Weights of a small image denoising model.
Model: 5.79M parameters, 48-pixel images, arch unet, norm batchnorm, activation elu.
Data: trained on simulated stained blood smears, 97500 training examples, 28.9 epochs.
Rows from block 14, named by matrix and row number. Rows with one number belong to one channel. Each number is 500 + 25 x the weight over its row's rms, rounded and kept within 0 to 999. All counts start at 0. Numbers have three digits each. After the name is the row's rms in percent of the matrix's.
# convs0: first 3x3 conv (model.decb.1.0.convs.0.weight, 96x192x3x3), inputs 0-6, a 3x3 kernel for each
# convs1: second 3x3 conv (model.decb.1.0.convs.1.weight, 96x96x3x3, transposed), outputs 0-6, a 3x3 kernel for each
convs0.0 094:497528499483508499482493494485510517480496508498494486509506501495493487486485496491498501484490491490513504508482506499496496489483493504481477510495465494483466490515507480487485495508486
convs1.0 082:490497509502495519508513507511446512530505511535502504505493519488484528463488507471533517473520485495464521499502520535506492528548498463490465567552482514496494504512505474521491504519496
convs0.1 101:487492512485492500494479493509510504498483506507513509506511513503507502506499496489496496480500504492502504510507497502527501497514502492489485516523502504519501492497498490504490499490493
convs1.1 116:500470490480500494501522511493520475528479498481530498481484505480458474496493512498487509512479498513503496503515486491542508516540495509484500486482508497501490504527463490402496503530518
convs0.2 101:484483507465474488480464492481476488500495499503501499501486484501491493507500497489483474481476469506513503503491476500505490515496494508499486528499480511502477492494504492504508487492504
convs1.2 095:502497498484483496508501498525475486527471486533509503505493480526530481486484473487479481530557460516485510491482498476471505512513511516495492491525553514535504502513497491441499488507490
convs0.3 102:498505506498503500486494491511516505501498495499495489502500498496501498489499493494501504491499501493500499498490491494477481493491493487488502503496499503502503496504509503501506505500503
convs1.3 100:489509525511583489500556525512500486461472514498527502537489482503417531506480503512467479508475510494524463487535510494426529491493508498489488513495454483459526497540493471509468465387518
convs0.4 093:487495508497507508487491495505516505500517507494514498507500495506491470492498487490514499490512513495512511515509495525530506508512498491491499498502501487492488500493491493478476507510501
convs1.4 100:494500489489657525488501498480523513516461503493500488488471483487496495480516484520503464512548494491510498504453493512497501510487511483484491474534513496487514493522525523531478495518499
convs0.5 104:506505488503492480495479483502481479473460489475471479495502486507504488510509509504513506490512506482494504514506487501497483496497501503502498497505498501506500501495490494500509491514519
convs1.5 087:516515502514534519493502490499502507507513516519513475499462483504505517497492491491492494481503480521529499493487507471463510497496488511501503530449497487557511492458527514465503477469487
convs0.6 086:478492491460486506479482493513503502511518509505516505483507503479513501491487505521508499518521499516503501495512511494509523491488502508498505512500502503495501489475492480480495495482498
convs1.6 099:507508499543496483477446507482505494537551481490512482477487500555594508488485496497489491558543483500506512495521506462496500517525519498512498480594509520525501481487505500488491479489508
convs0.7 105:512507503513525497514498494485477487470471484485488498496498497477485483487492495498490494499508512498494497479467494472463478480481489509487492515529513516511507500509489500502495510505484
convs1.7 099:534489500482535466491473502486494494456430481483482501507485511506411490516537509497474497475450466501476508507517487499479492503480481490509501509459484519521489491498489511481522520536502
convs0.8 114:515508511501502496529514508503518517504507521500503506481491499485514512499507502481468476471469481488492503497484490486496486508501492507509505490506497499499503497518511496538527479494485
convs1.8 085:488507488475472500498491522488509492508474520495519511476514527486534503486512522520435473496404484528502498508521490521529498500512489501527505544490531499517507511512519504452460507505481
convs0.9 112:514529508543533548530527517514533513550556529571563527467500472492487508489495498491468472499464468504497485521480498504489498514465505487499488504490509477499504502514488510487497504502489
convs1.9 068:521514502525503500495468484479507492492484466486460468531493491536474468510492468488486501476455498491499508481473503485459485488470485496502490499526520512524526511500512481479501471472482
convs0.10 100:512501505513496494510510515513501498530512498523507480493497492511520497515523515501491479483470488468472492495487491492486504497485498516518500497495498500490494517516516501503516487493503
convs1.10 085:519525482498460465480522505486462469484456496490490491503509542527609515478558522523506503480577478486507510501479478506532495491480502502535519485442494493496505521512476486474522491491484
convs0.11 090:512470481481450449491486495494504528479497522488508506514482483489462462505506512471455478453432470474489495505514515527561543512551525528557523563601519535558512522531520520537512489489490
convs1.11 092:510469531473479500501510496521502511484479510512516503514523536517571526508482509523495510503457498481558513518485496481437480488488499493546507525550513509497506514529498494454501510511490
convs0.12 103:495489481493487488500498494503515501498502506494509517509501494506510499510506506499502497504533510502517502485479491512510513511511509508502477515522517493502506503510515506500490498502505
convs1.12 100:510551505509434460506527500501510495508492469506487498489525515501535537490521508495522501454488528481476491508537486470444459479442474504457500537551483512484516503520502497527520491451515
convs0.13 102:474454480487488494500502507504492491489491486496490494502488496499490489496488482507504510489485495471470484505531519483496492472479488529498492511506475521515497505510493502500488516521497
convs1.13 087:510518505507520502505502482562585557473453547483457486490527570493532499496526490526544529500458507473472510481489477517520522499480482500505492522506487529501488483487524494457510539535502
convs0.14 095:501499510499494505495486493491499506500507502512506501496494506497501512485486497506496496505493498500493505500501502482503506492502508487490500505504506499493496507497508495492507494498511
convs1.14 101:501513511508542500507467480501529522500560529498510520498491478499544487508501471481456489482471482469493488509523517493516474492495502504481504481546499510518515492462498516537467507517517
convs0.15 119:489501498497512505504503497468471507423435466445437483488489480489492490496487494517526514520525529505504511494517473501503496503519489498520513489504497507514501498487491520499510513506501
convs1.15 071:503512509457485487483513481486515530456493528476465524487481501441415487502459466484514499502517463487495502486485512494488525507501477487499508469484519477487531478499504483487496475467481
convs0.16 102:505506506499514516492503505509507499515513498493509505505505512505513515509504494500489491493503484490490479483501499480501516490497499489483496488494497486497501504495500504497492498495498
convs1.16 116:508529497542426486486498516479490481492507516499531495496508495511531473502494489508462507498514484506499474503515483539518535503507513487497490490508493500459512492504469490512489504466524
convs0.17 095:500498496505502502512517511506508504505502496501494503513499503505504492494487489504511511509516523505505504509499502517508509512515501506510510487489492487471478494496500504517503506514492
convs1.17 115:520511500499517495488494509495520508507479493490512512482491500501552493487520489508527505534550508501520487490559505496601528494483500467479507464411522500502494499499500500521510494496490
convs0.18 098:514512515521516508520498504497511516496514515509516515496489490482483493508491500500491486489494478501515502491484499481504500509514502500490489492496494500501500514513506520540515517520504
convs1.18 104:503512485497514518518521500523477499480546498505526526499523489486464484506478499488505495514476474505498506499509506512472493499508501515495517478445515509515504507491483508520500502490487
convs0.19 085:508469495510468494517496504492479489504495484517504499503523507493522498494489494487486487478487488495484486487502489490500481515501491507512495500514505509510503524502486539521498518507493
convs1.19 086:487529511504448496481494508500498497510511470489506497491456512464482489490469489489517523502530552501501526479478526536494501491487490520507509491561530500488503489505485489497503475481473
convs0.20 102:506517501509515499499501507511512511498492505497490487505508506510514510500507515496491486506503503506515508514519498518511503513515519500489503496477512494497512499511508495490502502493500
convs1.20 100:513493516513475523501514480473480484462403465489472499520557483570505526523525508490460495489474482494481480526485480475531497484492490520518504547555482502503469496484505483572532495498488
convs0.21 103:498503501498499509508504508502500505503501509507504512509493495497482494491487487502512494488504491503513503498491497485493491486485501503506500489504498503508500496508499495501502484503500
convs1.21 099:505477484511536527536488502491511505491525477507490478504497502522503539514473505502503486581534520537513518495512517506539535489504506480472490498423517492494509486536503509526512504516500
convs0.22 095:482482485464448478484480494501487496488482481491482490490479473480470474489480495487465487495481480502490496489490498489512495503502501540533515533537499526513494509514500502511508488500502
convs1.22 102:509484484502565530497514481525547502516440514516512526521465515520517507538507498472457472475459507495494491508478510506542488497495486498490521505517504488490497487514500489468520502523517
convs0.23 081:499499515488489498489487497501511511497501510491498505490506500498500498492503503504501501498481487492483481499494504493487486488483493504507506497503502504494495500501499492501489507518495
convs1.23 106:515435504457481561502509485526513508518454494508494492497505494515489518492503501482497509500505493505481517505490484501508508496495489497494502491543523490467531527512483516568521486488502
convs0.24 105:509503492499502478497492493498507494512507502506503500507503497505510500491501497505496498504484493511500503488479487485482486477490482498495494494499505496489506502495497496496493509497494
convs1.24 102:519551492498499523478497513505525504455466487490499516502478513505509530521490500522476503515520501497502466503527516527451526501492495497492503482441494503475506464496486541497445492441502
convs0.25 097:499479495490491498489483485507500504507495512491491500507499510501501509507488491498514508498508511495508514500493508515512511521503506485497509508520507516537520498490484503508493511506491
convs1.25 110:525536493518520464496484494496498526489411517504509508496499490508460505502505537534535485481595525507512513526524494544494516499505501465494499519527506483467493492462494532601494498451488
convs0.26 102:502518518507514511492507501507515509513530511495507493503515502527541528518532508489479483492460483495496492471477485497502489495496485509495504484486505483485499495477492490468486497477496
convs1.26 111:503498500516540508492513511493502496525564503492512484489515512489555514470506500484525513503464509493496496500487487529533490506506500501505496521552516511523476499485516516495505515547512
convs0.27 169:529524514530539522533537528549533509582568525602592549501519508474497507478484479474493482471473478473484488504509506503500517480489503501485496516524501513519505496496494490506493506506507
convs1.27 091:486497505479490489498495490476497507457476496462459476484511503477505502497524495519519519507488509506506511481495491489510487517521508512493491508483496505510510498513500485495499494508497
convs0.28 099:507546513508538512509528508511508509515512522518514504509531522521542509515507509509540519522562514505532503508506505515532507502503506510518524473476486492485502497476467516492475521499490
convs1.28 096:515521513483511475486498514497519507514578521487531497496443503483472521475495522474477484501538495497522517501529511500472480495492488490481510463397485491487504508509495485450491510515488
convs0.29 093:494483491509499496496501497504516510494502502506501501502502502496500502504489504490502504487501506504499499478497501499499513507508507496497488493493491497500497503523502503513516498502497
convs1.29 099:502515500498402510492513468508497488464525542499477487495504491497481484497508501512511513526546513503493499503469483499586484519483490497506507486625524491468498491475476506431506500447482
convs0.30 100:498505503516516511508506506503514513492498507494497501502523511510517513508496495486485483490487489500492493514522525503500508480477487496491503472469484488463495497508509501502500488492506
convs1.30 108:503495468462455505488522508497471485469474472469468466519550532509544545514492473478462525476452496509492492487483479499451510501487487500479493482466491500525509510536479477480480489480526
convs0.31 097:480476480482470486508496499513504508504506505508514512520503498511500498510500508504482483481477479496509503498487492500498519498497509522516498546537497521512484499485485503503497507513504
convs1.31 111:503514492508487518492487495504480519492418475511480502530499466548459444542475483505489503512496474496471486496522514502512520504467516505536501524600512513562514511495497511506497491507497
convs0.32 102:510519505511523509500509508501493500486474495490478482505524517495527509489487491504496502489483499484503499511489499498471482502487477505510517477437493489466486492512500493527497501518501
convs1.32 102:497474508497538518484494456506553506529618522510516509505542504498550514482502486524525492495504500517512479508443494481559480501510502494472505502517491517481511474480504490464511499489509
convs0.33 113:493495496485497509501514504492495504499499496495502494495486510507507510512508511507492488524516500510510504505497501509516515509494505510507501497500489508496488506501497496496493493491487
convs1.33 125:504582529536453480484445511506494483471457495482502507519491486522501486521496520525494507517494502519515477505560509488458521485464470525469496486481494488463515471521502529539472478445500
convs0.34 108:501519500494506508514507506498502509494519516507503513499494485506497492504509496492486495498484493506505502511514489499517503495513508508505496521506478511504487497482495493474487494486492
convs1.34 111:501474509493481470505466460486476499461482478505483517503471477518523492519470462523551495534509473483510507501485515453364461486503503483523485488592479506530486502505505466457501498489487
convs0.35 109:491505507498519522501504513496489492491491482492493487493486485504488493509489492509517513538538524522532518531556523552577547526550525505491478503493480506517490500501500497492508489489514
convs1.35 118:513491508503518488499503512508491488485517462488513501506522477505595532497507485508500488488459522507530504492535507499528520492511510513498535474448495515468520464456491490515481482438485
convs0.36 088:479491492465479481481495518496489498486487489497511502493482490494510507505503496492474486487495494493498505502468499496486501496491498516507503500508499518501517485479490493505514476506507
convs1.36 086:496508489538522486496492498465480481506562503491487500491556511518623519511470491530553518525596508506515485521495491482482521500504489526470494517542496497475498510485516508607484492500489
convs0.37 099:509512492497504501516524518502491491511506500503497501497509506492502513483487502518509498517523524497493494517514510503499506497494502485479498502496504513497507501516506488503512495501508
convs1.37 093:486454457491469477498430469510530487518465457495489504523508520508516515542517473495567498481467543481491488487498492518522492501501524482479509505524538529520507528489499505540506492539493
convs0.38 105:499510513496507522486485505496513499499508504493505499492501498511504495509498493497491494498478485499488481506508501504514502509517501494510495513513494500511487508504511485485491482480503
convs1.38 084:517485505501510479472508488490475502473451475497461516500473525455371482507515506512517514483493502512492515512495490528444513508518480503537492541462467509493512471481505488491536525511498
convs0.39 103:507531515511556509498511503504493506496480485487468482496513513498511516494491501497487490501492490514512513509491491511484482506492494527515510507466482487468465490489483509516507514510508
convs1.39 091:499510504520504496514520502485468486455500470505455492517533487512547507484506495500504482509523479476486492495546493549561513475524480484458483463425494485475516502503498530548505512482494
convs0.40 092:496474488499466476516504501505501508503491509498495507498482492490475486494494497494513510513515502504504489507523510504512505498512504505512508514546517511533515495500501492484490498485488
convs1.40 126:528488496504549509500515490499488520502441508507463513477459501524452484523536494513499510490488533477518503483477507517544518498500506510515504527467476496488503477488491513554501513489500
convs0.41 093:487492519488492511507499511494495495495496491502504505503515511493506502496495496496499499502506495494489497496504496514528517515514508491487507491480504484463491493492493500502499518504514
convs1.41 118:509463501481537499488515498522514522518447491513510490516487492525543532509507512502539464528540501498495471540478492491532454511520500494510487496522480494486504495469486492524518504521502
convs0.42 105:512517517489499518501493506512521495514525512502514506507510506486485499500480491496504497472493496499514517503477480489489482507485486519503483552554495524523490476478486490488501499506517
convs1.42 082:511528497484521500477492490512487472515598507524504508533455499515433430525461476468491506532501500476534492475501465496539541495516484519515516472499488498479505519476489521508534540464479
convs0.43 116:503496487523530489511512499523525507574552526581576521487497511483515504478506503489486488465485465490504492503517524495529526478514513495472490525535512514512517507492484501508495509498495
convs1.43 067:495483498473508520465528504482500500444475482482527530521483502510471517499489513511494462510487475509512498505529527496513508498499489483516500496537522503518524489463513516518512506511494
convs0.44 103:473481478492460496482495495525512515525555503535553538508503509513471509501487497490501498495525521501517490507483523476501490510489528496515498523473504495520519490466504494489488499510535
convs1.44 063:507511500478470467456465481484488529474502538464476500495508493494506484504482462527541526524543547523530510515546503490480452506483465454477496443439467495502506516506517528516503514505505
convs0.45 106:501494500498489490498500496505503515495500503494494493511503506506502497495496501482500497494517506497511502488492502500525508496512510501496502509517498504499498490484487493479482506505505
convs1.45 100:491498476481507508501515510495503498496566550512502496508494517488463507486528518514500497553533452477477509504470475512417528524526500492488499457456509481511515506498509486422491504538490
convs0.46 099:508490499515493505512495503493495511491483506489493497516493475523493462503486474503478472495468455479463467532518496529508502511499491477490511501499506505509515499505502508525521519541522
convs1.46 087:488478499521564508495518522530498498537473460515482493487537462453428456478462468511537490478443514508497502503464485493478512491507505479499503491480509502482502511502486485501501507503492
convs0.47 107:504494496485502497508505504513517525507507515499502502512493497501494491501505502494494494512507504501513507492485508499516505489496502496489498485495492496488489485468485501499498506498488
convs1.47 094:497561507494429460513522515501488490529584505501493499492510517498559514505492503493561503531570527535526506494468501481451466512501502489506506496529479518489501507511512504528487486458512
convs0.48 072:502481486524497485513502482505503493515496505503497504507486484496485483501514494490482500488469475502502504491491507500507503516520498504514506482513507507524521506500491517524495509503495
convs1.48 101:486500504475564518530540538484499492510513471494488502485503499458484530460516517521550509522581492514523506486528515531508508511504502482507517496532485494468506512471506513498477481448484
convs0.49 093:498510507501509514494484490511502494504509495493480487498504492494501499496497498504502493491492488494491495504516507511519503500494498506487500529506506517510499514513496515514500498511513
convs1.49 111:489518502511535496496479505492464495458475482484471474497528498530532546483537496498541527510420505526569555489517496509532483529509504490507500481405504504475487525500494517438513481490496
convs0.50 090:485479482480461469478471489498498502499495499492503491514452464498450454512494492495479485493476486501497498476475499471494522466485520499497499511522503499502493500487482490499500483500510
convs1.50 077:514518507495507494507461481494493503478546481531481515469508495538555493485498483492491489482558429480521474498472485522506511481488514512541516551531510488470482508505494496545483491499486
convs0.51 087:516495490511508493509505491494503502501508512500506502511504501500500496495490495513509500505510497493506497494477499492486488498493502489486494488485497487496492485479486490480494505498504
convs1.51 124:502529514528450489502514500483458497481458504489480473510485505488547481499512491510505511482469518521479517500504502495564511499519503490476492480547486492498507505510514495479492510480493
convs0.52 101:501490498507487498512495499507512501508508499506499495515510495513521490519508504498493506500505502504506498494473488506493493509494487507513508491481481495493481497492503497514510503501498
convs1.52 098:473450515508443532519470516499498502475511484479478499486515524483534520501472501487488495482477512509487497485505495493486518494527516522495503502516476492484500514568494476542495485514496
convs0.53 104:486492492481490495489497503494514507506520518491506502491490494507500508501501502496501500498511507495505511501502502498516498513516502498501504508511499508495500491466482482459478486477491
convs1.53 100:526532490486484517482520483481499502527451506519499480484497509496488494493508504529465506524540515503499525507487489491543482494509481468467490531541495484492496508505504472520506502487518
convs0.54 099:516514501502498499481489494495503506498498495508489496509501498498514511487496502488487498492482492500480490502494504494486496489483503499501498521509503509507502503516497512525513495511512
convs1.54 118:488506508506599488509530493476468500472539500511511497502495495502572520527505518502497466499470486483531470494518514503555509481443496468487488420528473489488523487482505556567490514483483
convs0.55 088:503495507512495503507509500510510503500497493493490493503517498506507496507523496501508512491500506499501507501491491487481489493493498501501500483493503493491511499507509506529526489498496
convs1.55 122:501494506527590550497507492507522483544528502489513486477478486512461541495486506504494467524482461510543504493517504494515482503530503480483510487509517491504497491453519499556542515485475
convs0.56 115:484482482479465493506503498484483495447448484454451478490490487496481488515517511513521506525535538511535523475491495490518507498515513504505488487508472496501481504516504501522496502501501
convs1.56 089:502506520475508484514489520480448470481488470485506505506494537483544562473485538475496501497543542494512484510489495494537488526510509509478485480468492487502507509512506500520498501463481
convs0.57 100:509508500502506512496492510510502506519522513521525514494503493499520511495495499487480482478496499490499495474474493483481498496473497522509510519519501488497508503521494496529500492507499
convs1.57 083:495507503508426474499520492499518496472479505487493496481480492525427517531488496511444529489494498497500491501501493461512502482531494505510492528511494500490470508493488465448501498529518
convs0.58 091:504501501492491491493493493498499495501494496501503503508512508496501504497498498508501497513492497502496495511516518513522520504509507502495493515531508518528509496509502494501500499502492
convs1.58 109:517539517506501490501480480521500511520514471514480498506535513494466493501530484472522501448462487468453507502516495519464465500483475483508476451489531509526499512495497502451521495464492
convs0.59 102:491494501476485501498489496488494494484487497490492505509493501497496502503504504496493494494494499508503505502494495494499507490480492509505499511513504506502509492488491487502502485501514
convs1.59 123:498502495511553534504513492493511492509492491508490491480493492486521514504535485522479511489482503483488519481487507514509507490484512489509507505539515490512475483523503519539505511509507
convs0.60 083:506510500519526500518514513493495505496494494495491488499473489494491494490490499509509495517495486518512499495477483480461487496485497497490502468452484484463488505506498512527503511516503
convs1.60 104:514494502478506514503507494533524508539493504508511474523481501560532495522477497480476492530520513509532544506513494492375507493509496492536503496482496520463491491497483502522504512477510
convs0.61 087:506509498500519502515510493490495498489504501498500507500519514504519506501510510493488496496521503500519505499509504489503499493495495496499505496491484499499485503483505487458489490494501
convs1.61 120:528571494543547489488502509492512510495521529512517509513467475506513499509507497508489491503524455485477489502477520526462517486487512494476503472462520496498505486492488466550511538563495
convs0.62 091:504522514472491508464465491504496500511509515500512502514514517505509502511488497483490488508522511501516510512506503506520506493509483490504506485502492475481479519510500498479482491492482
convs1.62 094:509471509498485506507486462460520513514467516504524508502490482476585474477499473484488489457564495470469468481480497523543497500496499504505496445513505498516519508490496545556491491475513
convs0.63 100:492487512488483494478477492499494498480480502470478497509515526502502499506494498502497497507492488506499498500488499508498489521501499499506501488499495508495490517501487514525500503496497
convs1.63 096:482525484468562504495503525480465492481458481473489511499513489507540518494506516525523473521562499499499506497529473398513499491489507472510523504515509514518488515510510493492512483473469
convs0.64 093:498492499496502502514502495494503492493509514498505491515522512525532519509510496488481494493501486499486488496500503518513514505511505500500521504487512489487506500493502508501510501501495
convs1.64 089:483514489535542512495495533493493479514534488485531467517480476499498476493505517499487493520545514472529485511504507480444513500480503490447503478466503492499508510476519469509523506506478
convs0.65 116:482500514467484495471482500495493507474449491467447475490477490499493494509504518516504485531524515517503499495496497485503496495498490514495492489471468487463482514493498513500487510491490
convs1.65 086:475489489460473472504496520493507516489457488476494519496506489542542563515531506503498505507533537484514530485521502434476453495510522510512519499508501520519497493484504514492474519529504
convs0.66 089:509514504502518503509508496508510503508506503507511501498503508502505518498509515504495495494506496495500500498494490495503504496507509489465488468446477490464488495490491495466484499480485
convs1.66 110:502489514480536514507523509505490498507575482508450494520478507505573495514521507498532499459508511509464487507503505513510500505479478484502486508527481495486499497512500507564507497492514
convs0.67 093:498489511497494519503501503489504517478485509494504510517508515503509514500487499500497504502490484500494489503487499508494485505487481489497490477516490486494488492497492511514484509506494
convs1.67 105:505500504511525498488496500485523512502564471514484513505490476489458449505477469515430499520493515465490490488507518541495489488504510499517529497500522505512513478501494535570486515531498
convs0.68 113:492433489461467451501472497507512513523515506553535525506505539489547512503497523483481481492524487512517510487500480511476504495495477523508514513498495498481481475504481498534516486488477
convs1.68 067:455460486468496537485502534489478472491506491475474494491472493480493532470469521514499479518523492510523493492487495481492518465482499498492476490523474480497495527519499484485486451435481
convs0.69 093:543520498523518491517504483487501514486486502490492505507518501491492482496507487508500495519518510504501487488504512461471483457452461491509500485492514486482495514518510491490491510501504
convs1.69 085:474497516508522509503486504533515522503513511462475491473468495514488477530523469487462468515465515506471518485518489484539503488518499510516555455506498491513499511534504563585508509515479
convs0.70 088:498496488520515509511491502530526497517508493506500493495502509480498496504504499500498500506513501518518507507492493510500505500493497490483493530524532518517515487484500492483487520511506
convs1.70 101:503501514490524504521525525504527509526497487490454498505457477491449458504488487507470480502509479501523503505509517516496516494503508514514515464397526486492513476497505500574485498442498
convs0.71 102:515546530509566547509528526500502499497490494506485491514545538520563549497504510506500479504505492513503496508527495533574534511520501503525521499515535487494511498483466483467465482472474
convs1.71 082:513483502494518532526514489519547502559678516496547511472546513482555557461485482526511492543548505520523503520498491483507522505507505518530504520490480503466511494475514474531485492475501
convs0.72 087:521515497508511502493491489490478495505504502514509507492511509488490500491482495484480496493498498486480495512507501507513512510507507502507514519530515510506505510521509483494495496491496
convs1.72 105:490468484449399476499481518489481488482459479490527483476524545450538539486506511485470455540512481520515500494470489475461505482468502507500483517505444493545471509533518492550538513524476
convs0.73 109:490496501487486496490497501505509507509508506501504501506510504504514505507506502500492494495484483495492497497489490499495485495490491503499498493491494494493502502499494499500502497498495
convs1.73 134:497495510491493492502492516506488495502446481482518497507510495524533495502485490495489504500493519507527494497503501488496493499503505503501497518462492509482507509485505492503490500497502
convs0.74 103:500499497502475493513497508496487506485494513497516521504488496504488490511503516507517507515547522496518499479494505461517521489517527485500485511530514507533516511500503497499497490477495
convs1.74 097:512492494490493515492517518483514501519513497479503499502527522546594513498512487488514513494510509494502494476486492507502516506478497531526503513564523500519491499500511502456508502515496
convs0.75 097:500513498495518493493483483509493477517492496494500494492497506488495501501483493502516509524536524515517501491509498484501500474477489503495492510509506511496495500478499495472483513479492
convs1.75 090:497468469535474530518466503521504526489485490459479500488530549534496553516522494509475485478478488495547489508495486523471487494472508475561479525525522485503474514527532471494491481531516
convs0.76 097:483493493497502495502512504496492494497493492508504501488493495483470483498485494500495497499492499501514506496493506487495499496502505507497491514511494519512509504499504519512503495512504
convs1.76 099:531482501481561522492505494500477498476413458508468516504512487512458484517528523489459507511484508484493484526523492518556465500492485545529494526589459516484495478513501503587472499516500
convs0.77 091:489487496493489487479488496488505486509509489510514496501497496485486494497501499491467478469452454487487490495495507496511522496495505525500496531504478507495488504508499504513501506499489
convs1.77 106:502492515535510468501481502476481521512454477482516498502498464473551450511521490514478493545526531480523503492495518503535488492481502492487496478481482519513499489472504501573504504510504
convs0.78 107:497492510497495510490503507504502499502505500502515512493498511497500513488498502507497485507500491496504495498508506502508515492503505493493495495507505496493493520516504506520507484499493
convs1.78 124:508459473539517541494473544487504493507543496488492505506480524479472532502481503485466473517440478502520486499485508528479542501531517483480473465474498500462495516578513451516466514526492
convs0.79 086:499503505481497495483497504491509509497509513504502496489496499494506519498509507492491501493489500491486500503494501503486493505503489499511511516507494508502487495488494483490494494500503
convs1.79 125:497481497513516516490526518491497491494498474495490494536516513561549523513514513488488506445525488521512493496513490469515512504490499511491494485433502470504500515511491470386484509484498
convs0.80 095:505508478496494495483490497503494498495479490505495500499497500484477487487475489486459476470467463483489497463462492467482490485477493524525476582592496565545483508530510518552526509511510
convs1.80 093:490503483505463480481508487513508513462393499505498517499468485481451465513484501463539504504491518507501515498513497502474470504540485510479505528549487517482469480508490501469498504489486
convs0.81 106:501485480487473469485487482492485507495490513496490504495489501491498500491499501504485498505483497507485506495508504499516528500526527494513495487496491485496488503497505507498508492491491
convs1.81 085:493485503496511523494497512426482523440482548445479529482469518563513538521491504470471536474525512488503509499512514498495479499504496490497518522502487495485515519513506526494513520501514
convs0.82 105:491494501491497518493488499482489494473479496477475489494504495503497500502473485509499490500504502508496496498496496487495490480473482491480487508502488495499500502478487513508503518505503
convs1.82 085:517499508512470505509467470520547519500493513447505483476502515455533528482520487464521494529521497536512495501492516488514482494512488523472504518506513512497476522532472446431492491499514
convs0.83 081:500525484509529499519517511515508500510500503504495494483480493497487499506505488509505497517507490483490495475483505474479496474474492500480474495485483486479495500463500514477491485473491
convs1.83 097:484497482501457530505515483490503489502482566492508532473509497473516553481479471511504496532433473489499525495507498514515496502517512475469490447515481486511483490502497501465529505512504
convs0.84 123:489492514475486500463465487454462489412421474435437485501494507498498499500501506519522520511518517499498515493490491497488486497500504489502507475480504493490494512509499491504480496490478
convs1.84 091:471447499481486503486524487490493492472448470486476480525494495498503503516504487485498500506525484495496466481495516475499504508498490498507472511554501503490532518523532497512500523497483
convs0.85 077:499478492501476474494493492500509507509507502491496506512505501503491501505495495489490496492491495496505499491485486501499486506510494503490491496489491501499495508517511517530522513519504
convs1.85 127:500506501488544499514482496503533497537503528523499503501500485494460513513496501505495502534473474494518480508514493547550508511519483506502510465482519504487511494506500485574496502461507
convs0.86 105:508479493516471482501474496473504510463500511469490497520487476518490466498483470486478496486511513487500517512498489536520490524513486473498499498499484481501492490496494490506506500501514
convs1.86 085:502474495499523500507499503529486491504527490514532483479539505470461448470506506533524519503530559532520491508508501505554548528506495494507505511523497500524498507500512499488520475502538
convs0.87 099:523523506528534507509513483510499510504498502508509510519500507513512513502503513477461477470472483474480499476484488469512516486503508444459470447470486464483503514517500516521496512516501
convs1.87 102:491473499508553504502469493511478514500492512505498551496469476490486525515526522493520513505470512499502517505477499510536494501477510514489519488434519502525522488474494493487507504509491
convs0.88 104:500501497489495498495484490490501508494499510497490495501492495497504500495503502501492498506485500498500501502505490502493483503505493509514505521511496511509505491498493484496495493493499
convs1.88 101:517434489536572493501518531503515495486440530489496500501513520476489482516522529503467490468457440484473473492473503521505533516489501500485493484499512501462514494535490458523493519476500
convs0.89 100:500513516519511505514510515510509482514519505513510501500497483505519500507495486502510504497505516507503495497496505495514512505507508498499490504510509506505502507482492486478501491492506
convs1.89 112:487494500520460485501537507493514505505526500516495492516489506504508486514541509494509494473476484485483499519507511521474516514484497525474502486456522474534497499511495553526498509514517
convs0.90 102:467514524477509524498521530513506494514499491506502472483504498497512507523524520504502492512504504508509518508514504499501486496482485514510485497461446487456461489502504497498511493494515
convs1.90 083:519526483497527502489543518493475501483498476502498514468484480475449481498495479515480497482523496482457504498532483477515503515532512505513520539521488497479509507509503488488509505485528
convs0.91 093:490490497501491496512517518498489489487483491491494498492484487503491494517520519519523517507508506481487489503516519502511514516498521478497490441441470442437468512505507500512508484492490
convs1.91 088:504499469497553486513488491496445460525498497510502464491481479476440468504469479485491508474496483533517510494483494493485492485497499514495517494511497487487505508510511505538500505495500
convs0.92 083:484489491482468472495511504494494485501494504500503490479482485511519518491497494527526495504501508499494495493504502495495515529519528522526520507502507486503494504503505502531528492470501
convs1.92 087:503508495476543530467489478501479512518429480543513552529481508501495518540496517520526510516614497497482497502509489504444527506531485513469518558506522508512487509467513504553473499500494
convs0.93 104:502508496513529508508509493502498495484488497483486503507507507508517518513502514504522507515523507518524498493499503505500498499494497504521515493498509488483489510500488509498481508494495
convs1.93 096:486502506513516483501486493469513485475392492487518479496505488521583506504490512511512525535510501506519528494482491538588484523523492515515498517460508501509483480477487500505501507546497
convs0.94 091:492486485487464492505498510511494502498468488481472495493495495503494493495515503495507494497512509491508497507528510513538523503534512513527513523551522495526519500488484491491492497491500
convs1.94 127:452471484489495514494514531510476490490513476501489499478521504469540508463486493517479484528505486533502497501521492503526526508531506459503513489512497490495480506511503516499474498448486
convs0.95 107:485492492491486494499487492488490503492511510490500497491499499499498500491501503504497488501496501509503499491501499494507501501500506501486502514532513503509519505504498506489516499493505
convs1.95 086:513492488520495485488478504477512486491529505517536535492500495498500515491466502495515498486509476502448493509510490534520502500472493494496494499487512485511503501505485507527514477508479